Rows from block 2 of a small image classifier, named by matrix and row number. Rows with one number belong to one neuron. Each number is 500 + 40 x the weight over its row's rms, rounded and kept within 0 to 999. All counts start at 0. Numbers have three digits each.
After each neuron's rows are labels from the 100 images, of 14848, where the neuron reaches its largest size: "peak on" is the class under the peak. Only what is clearly more common there than usual is listed. The data: simulated grey scan slices of phantoms with and without marks. In brackets: how many of the 100.
# gate: MLP gate (model.blocks.2.mlp.gate.weight, 768x256), inputs 0-127
# fc1: MLP up (model.blocks.2.mlp.fc1.weight, 768x256), inputs 0-127
# fc2: MLP down (model.blocks.2.mlp.fc2.weight, 256x768, transposed), outputs 0-127

gate.191:511425554482410504517519522481444532437469523513505510511443553520451481482513491447511481482520506480531481513464497535465482563547478501485545508452478442494539549500545471531598556492473518438492473501495516459514521401480470475468433505569520453464487565501420500512470392542525480405470509400515413535411514575566481564506430398484471472488544517533524454493532475502548527508590
fc1.191:449503534488432540461484528470470542474439494552519473490516555527512457462489494445448518500548518433572462490480472537453474536539437529447559474511482467508549564540539464512533494442501485485485432485503504477574459480501483437432438509502539462461457519472393482489443454505551471449520476531527486558459484536533500589503504474513478521476545456489485491518508480449513482475512
fc2.191:494455507436490487502528439424558545543552453505453529480432530457506507512521376481490472563528495505467494610484451566457535472453509522508457448458516465465490500486502550560591503464468539458453471525506541538497507538483481533463578477475531480595529559556498507506531522442547502506423505531486470443501467505479466553477504469498514543428503484495486552530523500451480550472464
peak on: organ (84)

gate.200:500461477488445421480495489578548461517508494484533496486528471425579500507534496419492531456557449498500515456486509536502470507467498473509547479470525535498474517465517415495523551467518503507464475505523450492526533492554501568468497436546460560573461524494465480521569469498504550459477461503553495416400501538494579516467477567549455533541479564492368559558529428441542518480479
fc1.200:432546514503540520511487457443441504539477427480513427501541490596475476491501495534523525471549548451568486477473463576495483460515501496492504516490423523512472507534489479507504506566495490522484436448518469567483468474529488547518418509533518533510510543499475532458475577457503474475551445489505529558470547492560549541496525515439495462490450525489497556422522512523416455491542
fc2.200:493519564559530466454510564564566486473539495558531390502465494528509502470540476533451477497479429425535493466528536482431474527493595569530498478475505496492535485491474476446610487428463567543500471549476514480493507519549466490455482562553537513546516559475499497518481559454466472531407508541488422414463507484462490498523565477537523525516474519466528451399469457456536444506465
peak on: organ (62)

gate.631:507460504538485527560481401429512472525519495471511527455491483524561471489505512477487481535501468514447492474502516442509454450519533589449525520384494466542510502469557430520554463517459498454451519540440485532482552553507531534474409491460565469480476427468472477473491529523464449509501531530449450525472493442525563516527508425466487544482540478465519493530593489502486536526563
fc1.631:447509459443500431444558494546484534522492511484506399545515526529546627465569500502537482519426411493541474560529505449530419470444462512539448504486532462467551525529469470620478523485399503460544463496489501496485518576568480517466458512530498510454485479486485455530488495495433507563474509477529516460505455591491518475469495490503529515497485537496533524562540515514488482547495
fc2.631:532483502452450535549548414359480519563418597481550530523538494508496533488468491595434522422484542503457529492467488557535517506543515509493491474470458486464443492553491499474405489500439478416452499500496486514500526490533483503495502448485483487482539441523542508521524501509464525471452534511472400478497523539532476566433552565480464475435511520440505527540521496471437572450526
peak on: lung or cavity (79)

gate.298:494530452538559509474515514514414603521571543522480519505496478467564503448506538504492525489491451511491488520551501467460490487555494512473514480537511497538469483478502484471475556520565474546491461527553483506541558535472458529493529513595517563534543469415475533452567475512592537430501512573564493455503470389532490509532553530539539525501487471491485470477449487584460515485475
fc1.298:500468451502522440473488553476460492561541552536511567556478453460438528497491500507535472470414447498492484521547563492532503510435500539519511481503515461439528453500526454555457576501446417527514481506489545481516482504595540536529525568500434540505523465597468505536419520479527532415505500496544502478475504512508509478479538522540540471510483566401464598540438451517502478472552
fc2.298:521551518483481524455520519457477460538441489473545505505503511544503489515490531513545553484478509517498524474521562543534490474438563481442464532463502481549464603468474504550519429501482520498511496555467502531512510553506519550488508519560508551450423404523525493534531577450500514475477449538501526419525532518416540494372511504448528451467524506455531496560451538488446485558461
peak on: bone (61)

gate.231:494540430464494507501477540462483489552488474594512478543514489450442478498469513527495468509533447451510460471514474541506524474487486464490552496494490466466512437472544516506507518480548506575544510475420539441611529436422505454568492548450545559563447496505504460463478497503588497476578553503534499480502530481485486509488498476492551526487531460502464592480422471560474564464440
fc1.231:520474548524515463499452543404438545476502511473513516571540518469491519508526489494477510540444458496476529472472580565438514507472496469508477490539506511481476485494459437526558500540451520549528525594520451518501599468585484501503476475497555484525489515426439485453518523556451584449534545478537441496454524561498546526484467511454491441493572471506483470432436464509488552512396
fc2.231:488568486574481482453533486538536506424556486426465489470477509527487515486444437550460476532559481446498573437448468431478479488511471489594508452483510405470583492529539556485536490464527434469550504525513546450500454510529551505450493466532485524411494506532473449506535506450516525497519537530487516416417417453488456484541516559480479515499560494498502512470538564560456434499474
peak on: soft tissue (89)

gate.90:466469480478540494485527483522494478561510455484517498499535450450471577468532514484529553471483462505541558563458467472506476507509570508525576502427421453530547565545514488592494500413502518500495527547474537432496468516457467509442516510559516513478462527460570530507493555566505528518497484439534485506510608537521494556494488478540526527437493471527563523540446501497474514504532
fc1.90:452520519568528463495451550522461491548434523543459485557515448434414487470628601453500522536555566456402477453497501546511485517496535456479513535455464483542512549441441408492490464432531556547529501467501503413465516622461431480530491458471505593508458520521547528453502475549489491530547521538460450545488508468506594509574482542561468470527507504529512553451509492508495527518515
fc2.90:551560482483455539505540535482491512472560523543486541490438518564534511446490489510506519473484458505507531427575524436529474412475451531456515476508485485412472407545532550442536579645564466448460436424448467495474506482489568565496457434482515368517570543553513481498518521541459508469503555492559537514553465486496457476466462521482573456562496504531500510485480481502485464531493
peak on: organ (43)

gate.109:523586455480529516511511503488554520527510551516541488425525561525506563501480433484473516527509446424514483470498528487519571522576525453472518488496515504421519536539504472544542540527544477578523442521439481505535543548546457512529527528459520459520476491492528517480562492494492508442573539501554451486534476527529508509509456478481492543493464436483545512434443495487469532514496
fc1.109:502421556491525519466493519575478411552508540518500496620536456461505525483562538535524479488448492497455474523464515509482533531543501476497489479495509521555515503437585546521466509478547486460476505510464490427479550479507487438470469584402513518470440485564436440469512560510479475480482439530510484501410473482472479527525454443425487538579505553572471575475443527470463494487486
fc2.109:554517470529493477545552514539566500510470478542455521533587478475493520461506463464513489528593481481430564523495515508549558508575436550488507517524495537474408505480500516517484518430449528529497556531469543459466541483561514473520540524533546458498425471518441446519577483508536487439516499592578556460506508496563503439518508474448504581497499508526466492468424498458471499485504
peak on: air (98)

gate.592:520508495579500518469541536602442485565546586521466542556464441496458477551487457478580472431525435444476469518464488520497506450467487490473494472527510457500570569522364484498446489537458423476498550511491536462441503454558524482543513537569487491578433493484531464527531505576519513477496520484532524539502540567537511547436534529484519534484496495428524498501478459469424457387485
fc1.592:526528496434462518514557494493545506502449507504486465545499554528572567540546549512495471526562468502520546536503573491518494446572559487498513468460456446514476472481509479492525498442465486467503505444454435560502507513510495536469457411471479452522447509483526606494406559434453533442529444399544519525538533478490492474511504513481502511547520502507490487571509541529595495489531
fc2.592:556532470452524491481537481537473473422489442542499544506487516541444468510491432535547530553489526533510482505543510367597490504513476534429496482521477519507448484522557478569507457495450466474553485589424548522505544571492460429502505487526482486538527523454442500483473432502551464463523464515512469534556590512522515518458469502504493545522543497543496452446473479502480635548483
peak on: bone (71)

gate.559:479497492506488482462430494401472467525542458540507427509559491508548532470521461548469518482481495518552418514507496563472462490601529431561520462545493450537439509474493456509479538478541483446460519564501528518590505483496510478471487567528523446477460535510460455524537553537542515534516518559449528486502464514483413516515555501560482511495551451559537459449465475511441507466483
fc1.559:482550465574485496434505461466505498522453491431502489515534523445536497486543477485536476551550454472504426528502455514527556491491457469524483481497522466460484571501488591509477557479507478516510484402457449463579510550430497520454517562520529442464527477500532481518494510554432475496497431538529518479497571508586419543531518456541420462430469464487521540485555502500528455448488
fc2.559:474581533454422449466485487553534455481470427511504490453561546557496468483424504499555535522491467509505561441468415488542551462541417490517532505456565422542516445494503462481487520526485508506487562507502510478528482541507508557556492512498508459515475501510450486575495503512500544513518398536553472479528520499511457525475576500433531471515443477434528429473509504502482508454480
peak on: soft tissue (87)

gate.608:509490546527511536585506546472447582602529547481486591540517493601440500463508549524524497495426528505489474460536473491495447499499483528446525502517496556567433497473527501516442534467508446505555489535505508449526440446465498480494493459492532477499492445520454523507497499580481535539447425455498525465494503537483487476479445458471446460508448600473545455452508510454558547507466
fc1.608:529500524490408503538524518495500515469510478475446437580481554496477479477553591484472511559491529511555519568474445427457469450550482523529533499531456499460409461532506482524477551481425437522540496463573540479540525462451499439462470486538517497577572456550449520495461444491536526505497453493502545429503549449498495526492480536502474495505467526553501510456492491496466484465419
fc2.608:408452482443518436522486467541488561510456456480425523520520515563488549491502517480525476489495529438465474505450462451516490408522448552524448480460483494608476442454434460492464467551480541535548514533509494526510498505502522546510442510521417547470532418492530527543500493538464467538531440476523454462544502528583478512472422498476481605510513468512438504524481599493490488410507
peak on: soft tissue (68)

gate.464:511552476422554502439590499516569436480460469497505532487428493508473445458456546469536557431527538501538450482534530519443488474518584484420515516481511502556489544487501489454566469492446485522522495563538541449493463529504497558466534575535504533448439525514503537437480459500503443506507452491478543527497483469511463421465528431557454436494519462471532439450453461525462469524528
fc1.464:465537497484500580490523489557521392482487476487541540533512478452542435449499425567541419556503521505530509455526479453556459387562495501467542557453576546540562467433507556535390537543542457435481504450507501458436478476617613524527448495519470481466508521499538536518549523462419438482424490573498502458563469483518502489493496494458487523499496474442519504507537439547489480512507
fc2.464:501543448629522485435512410486545467441475435464470519495446523510502486526525565425525529526497483508519533532471507498511523454494490454539550507512526442474525573448563512486450474469457475531469484465482543566465504511509508493426477484535487592430514506502579451520551492474478444569488529504492499530575486493442447425612472463459516505491486550509494557487519546524466506469470
peak on: soft tissue (59)

gate.673:493481431503505490506448500475498516478541547517511516455528454479524459535492479507482519438525477507515476548516553512493534527542505469515454492528525541408429419448552463487489449512432418565445462582513501455488501585498538486437487546469578451528488454420518508579523499476495588471485572460534487510427447511521496486575567569502491525583428496455576464551529526542513534545507
fc1.673:483501476523469500531455576453441549569518610607492496483544499486482481535436481482485459514544519455472542578447574464500547562557452548596460487473497513484463549437452441513499525588563446420495537546517487470520503492494482521507514464459500476542491440421506512496523449489468541561499579488463449467492434430511466521529550499453416395589497518576520465485508552533552515499505
fc2.673:475525571517522494441497443488521500530538494535583506582490582599580465415515514459483532491491572544537536504487449544489562531532452562464479515514516503563463448524478563521468517435530513516556539447397485507461452513505514494549460532510511453484477555431505442511545454455513457510603515456521491484454493507472529477470552525519468503466482462453530472429481502533561549483519
peak on: soft tissue (74)

gate.431:453492430489464442509442534441486574564539611515503505506475452510458453507493516455450470475547444445487479519502499513519469448485446451485482555480550517452469469488476536442446489553479512532553483499509572519490497549497553523497510569476522441484457470489497547499495527527472510458465483511493536521510549537471433454503479467524481510543481499478481477504508588594502462533478
fc1.431:546458569504454476504533441524534398474540442483518469514449441478512498434514516536470486599544477467525402463612527516505482499527486519512579445437451540566499505506471505504506527490521512557491530477434515483553554494539532528469464443519512571496526529476511494507511526477504400540521544575560475496481476555501505531498517486445515530481550479423510507548465465578492505496438
fc2.431:597447480396483551548541505525463524486476496541504507459541569450533553516474471511491507503430412481367527410446499492435456548495435491467521435474521529514506481508560472536537486523535491474443565463552473515464513521518485537481483400458451491541487520527563483507562551545461581507454526532503519545522565516501556408532516494475500461491518588499536462508557439551409447477505
peak on: soft tissue (71)

gate.709:564485453521530535533475482455504480496444512477451555450620580517468544524511528472507577478536505517503514483437525460498536495447498475474470491542470490557549530505484450474482541548455519483486512555539520470456464515495499485516487442426521468493461494507497485487581532531476475527512509500449514551542527551514514529533554560456456390483435520504494466560440520453487584461506
fc1.709:573445490554491568512479481436508494492442506472455517455607578528466537534513496478501583454558494505488489512450476476487537484441497502482498522537489444566531501513493457524455532546446523472447514540530497459443470464463462501504490459460492466514496482494516512506543488526432508542525513511424531525537532516538538524543592567462480433491452532519486446506487546452472575424530
fc2.709:541476465511482505517483529499466528512506442464456454464522538477572534536487490556474579564578523488500582559464502492543544512531452471554489514517484454494471479472539445458546498476509535486460523405517451446488469506551402492538478519528502530477521559555529512493477578528517435548566534510465446570498556508486504487514442550484499560438513534503417479447498488587500542514562
peak on: air (100)

gate.50:564445455501485504475475532504548446494510424429561560505465524467442544538526433430421496517470476506478516477547504605509486465473511572526486532554466476464517503452448481516505484527477551501463531474526532423551521572453539543503539451502478497469488583513573565511559494569429486522525575532437500458492459529498482536526561463510520450565542467504486521459490528508473545526482
fc1.50:491488506539442458526477495585458528430412476526533502512514508536515424501514543531456458517542570551492544415544535493444469480530463513572468478470517496464493438458476465507503516498472501568506526498526566508492570598511453432498447515609491571500527521439565517503494494472576452519550508482514478468479505447496443503471433506474530568524441555533516540418452532564534545528465
fc2.50:518503506420461552500454449508413435463504462480516464525440486533485481497476431489594535492508472515455507537487442486557493450550471477538490467572528492461481533464450450496416528550544552489523532484503502481434415505581483561548499506456504470504503460495445509513507489493526576517494528548552494540519585513556491530464524524414478550460510522504456560552454592579519526505483
peak on: organ (100)